Weights of a small sound classifier.
Training: adamw at rate 0.0013, batches of 128, held-out accuracy 99%.
Data: trained on telephone keypad tones over noise or synthetic speech, 35.1 epochs.
Rows from block 2 of a small sound classifier, named by matrix and row number. Rows with one number belong to one neuron. Each number is 128 + 24 x the weight over its row's rms, rounded and kept within 0 to 255. All counts start at 0. Numbers have three digits each.
Before each neuron's rows are labels from the 100 clips, of 14976, where the neuron reaches its highest value: "peak on" is the class under the peak. Only what is clearly more common there than usual is listed. The data: telephone keypad tones over noise or synthetic speech. In brackets: how many of the 100.
# fc1: MLP up (model.blocks.2.mlp.fc1.weight, 384x128), inputs 0-127
# fc2: MLP down (model.blocks.2.mlp.fc2.weight, 128x384, transposed), outputs 0-127

peak on: key "D" (30); key "B" (27)
fc1.191:108123159124147119138128145079123135130127126127119079129153132128127127111127144150160141123130106168175134084142128158108156121125126129139125097074129056139125110125127097129178134136102072127172128120142068101126135129132124120124136136131139124052130127120106129160114090184104125131124143134128160116154130182138122121188135103130104128119129164124125092130109070163152130131136
fc2.191:132122125140108148121128118128142168159136144124127069131132126154132100127144131175130132150096070133124134122098147117141127143128132130119128126133127103159114125093139128126170129129134099147119106128066125100146133109131131124136156102137082131115137108128151114102119114140162145128121132127039128103111123220131126137244119129108115089122124128176129119132136129129129135125127

peak on: key "D" (30); key "C" (26)
fc1.10:105147127134170121153132125127097126152128127128153118140117098126122107127151139131125124147142126126169114133141131140121129159124101124093122147153120142118132126164158136111140086122126125129130125139128130155121110128094130133229121047132130120114195133196129138065118131124121198127115110147128121142126150113130125143120125153140116120150143222133110133154151114127158130099137
fc2.10:091106131154128120127116090096114180117130172108124109121133101101151194137128125111078126117125117130120129131141101116171121121148156125164133141163129144131121121129131143124119227130137146138159097170123114103144124104124133121115127203127108184176127154112142178095140139106158125107161130121125128105107121186136146126130139126138116159128089136106110132128115099143115124113119

peak on: key "D" (33); key "A" (27)
fc1.290:130154144123145180128089154118098131146097127119146094097189072179130069126115151136110132127158146148129083133141156184103130171132076128106136132106127124137133128122131127106133125128118118155161102114170118162109126129095136130128144112122144126124124123158145136149103118124129177111119128133132120125127158172100129141130067089204122111115142130119125140135171081128128134115113
fc2.290:132133128163129138106125087114148162127140130122125128126128120124131205127129102147122128124108103133123146125124127085153134154130162128123116128128129185122090111139125127099134204122141127164132131130084115063149142115116142130110119146138103190156167127126186118059146129129154147132145082126092133081118085113096132166117129103093142132128084128130127164129134125137116153113130

peak on: key "B" (31)
fc1.360:161131147103128128149119103098167134138130194121144141132136127082124140121095128163141151119130127165125136115166142111135143168121108100123132119105122137126083122129130133131135148105126120217153128122130129121129139117133157147123119103131118132094086126154116129091128162160110131134083093126120158125117118209141124155131048082132123116118126146154130101172131147155127136076128
fc2.360:133137161129138165128171077129114123128134087135127138123127132133125085088093117157104109122066100184118128135158157170126105096131132133095148123115162129159114119116128152118146142051122097124127099112133116093117131118114147157128109140185127151128153128138093143120083146112162129099128106127092175153142125147122170179108134095142131150102133128137134119149185129138137107131123

peak on: key "D" (26)
fc1.216:129222122142127128127127143129127128128131123129130129127129065127126132138131121044127134128130127130129128147125131122128132129134139127126128128143120130128129142102128129125116129154129126127127255087129129125127131122134130131127130130128128141128130126131140102158076133128133122128125127129130132133124127131127127129125126129128120126125133127135126087130128128126098126122128
fc2.216:129143141112142181157149115092114116122108118130120172127170133178106085109125116144111112123176119143132128126149132137125132137132118111094145127118169118217120119105190148128154105105129099121100125120147156107125130127090120129131094128156114126156125125128126120112142139128184129117132115123118171128153132124115147143013129089129147126116121102113132117117139145136118126138079

peak on: key "D" (30); key "B" (27)
fc1.35:113128154109207139171125118101124126131065126126109092110173118127119100099096152141149155129128104160136134112182129160101110128127142136128132107106161092189120110125132113131160139109127116133146118125127074117127147133124128127119131123136126106099118125122122167126117108153133128129102137124105130129156118219134127129142135110128122110077079169139165125153112084146183131126119
fc2.35:142119164119173112124131111093124152152121168128155124129139135145138095076121133196125120119107115139124130152127140130132107148123114113129133090131165058188128095107152150125141159127084128128155115130105069113169171104170128143148147083133099133086128123132122128126101130129153118144091120128109114110130110195154130128178113126138112129090125169125103136139143089128124108128144

peak on: key "B" (28)
fc1.9:133156180089123141159132118107101126126125153120143154127154143117128103125108138135117172128127165132109151108156155128083153144123093107128152102125125113127135131120132171143165143119111116146153120105165129166118122095132192137137113111124131136070115143127071134127091122133166135118110120118088130128123165146134145129145066049156121071122133146085121128154145167160124129128102
fc2.9:145162143134146131107156110152142123082180091146117140112124102158099131140113084110112086143137158123138117133117092092150073126145128106089164129084121134166129126183087141112106127106124129117096117104136124129134117179118098110148122126155121135164143144122102118126125177105096125128145121131126142128129147137095147120111151142160162092197114052128149128114156128109121128152133

peak on: key "B" (29)
fc1.279:110099170122129123109126117124173160164141142139136134133128152128130117135088124124087129094136153154085088133113126130156110150138078042115140126129128122129140089118130132097136152144112144138140180133134125123171128135079124080128133128114118131103117135177102130119122118115126120136123104128128141150132127123131129130130077128163078158120178150083140115081145049090126127118152
fc2.279:129133107133095098088127134136126185108175146145138113127121117120138120162128151128117136152127119128125130120111128091104130121118143157123101122091124147113131125184127129170103149132136108178123096079111183120107115065114144138109121195128128166110195153130129133104126134103149188093142121114129126124133122128164141102116120146154046120143150092125133115146131124130138116098128

peak on: key "D" (26)
fc1.319:126109113112152133136086131128122137142123129128153118133127130141128115106131211128117144118126128132111106166139173180100128183126125127111129128135133106162165130101135097124136151157126057168129117135132124104125147127104121141119155129144133117128126131149125176128113106118135171127105098151127117148150091170128079065130129128126092188078140139145115118133139047110128123100126
fc2.319:128158145146128155110146096119115135134183151134101096120125115168133167139121131122142077150050122093123128120158114112158121131127188133134128164107091079179177124128130168105128138129123133133152145113109119110138126139127087117129127109131101137114077125077161130131144180140130132132133146127108084117081128116142139129130142165130130110190076122137138098122109127134101128124134

peak on: key "D" (34)
fc1.220:125130140149135019125111147143126134128124121135070117128129121160176123124128145120123124127107128117125123139133168146115124128121106131121125132125068122129133130169077098123186137129125101129127116158125099202126133162100128126134141089057128118116106131155117125086106098138129144105127131140130119128136127154130123120116141136152145126128156152203143126128151080129169111132128
fc2.220:151128078136113145121126098090138133169184130100130149131165127088107158103126108100096181121128118135108131127133134087157126173106131130131129126131129137147096126156151147121104188100153127144129124129120135113153130097141127160059096153163126190148154126138130123095138165124136096145116093146105129105126127153102129182115107123100132159100098107091092128137166146136099127120117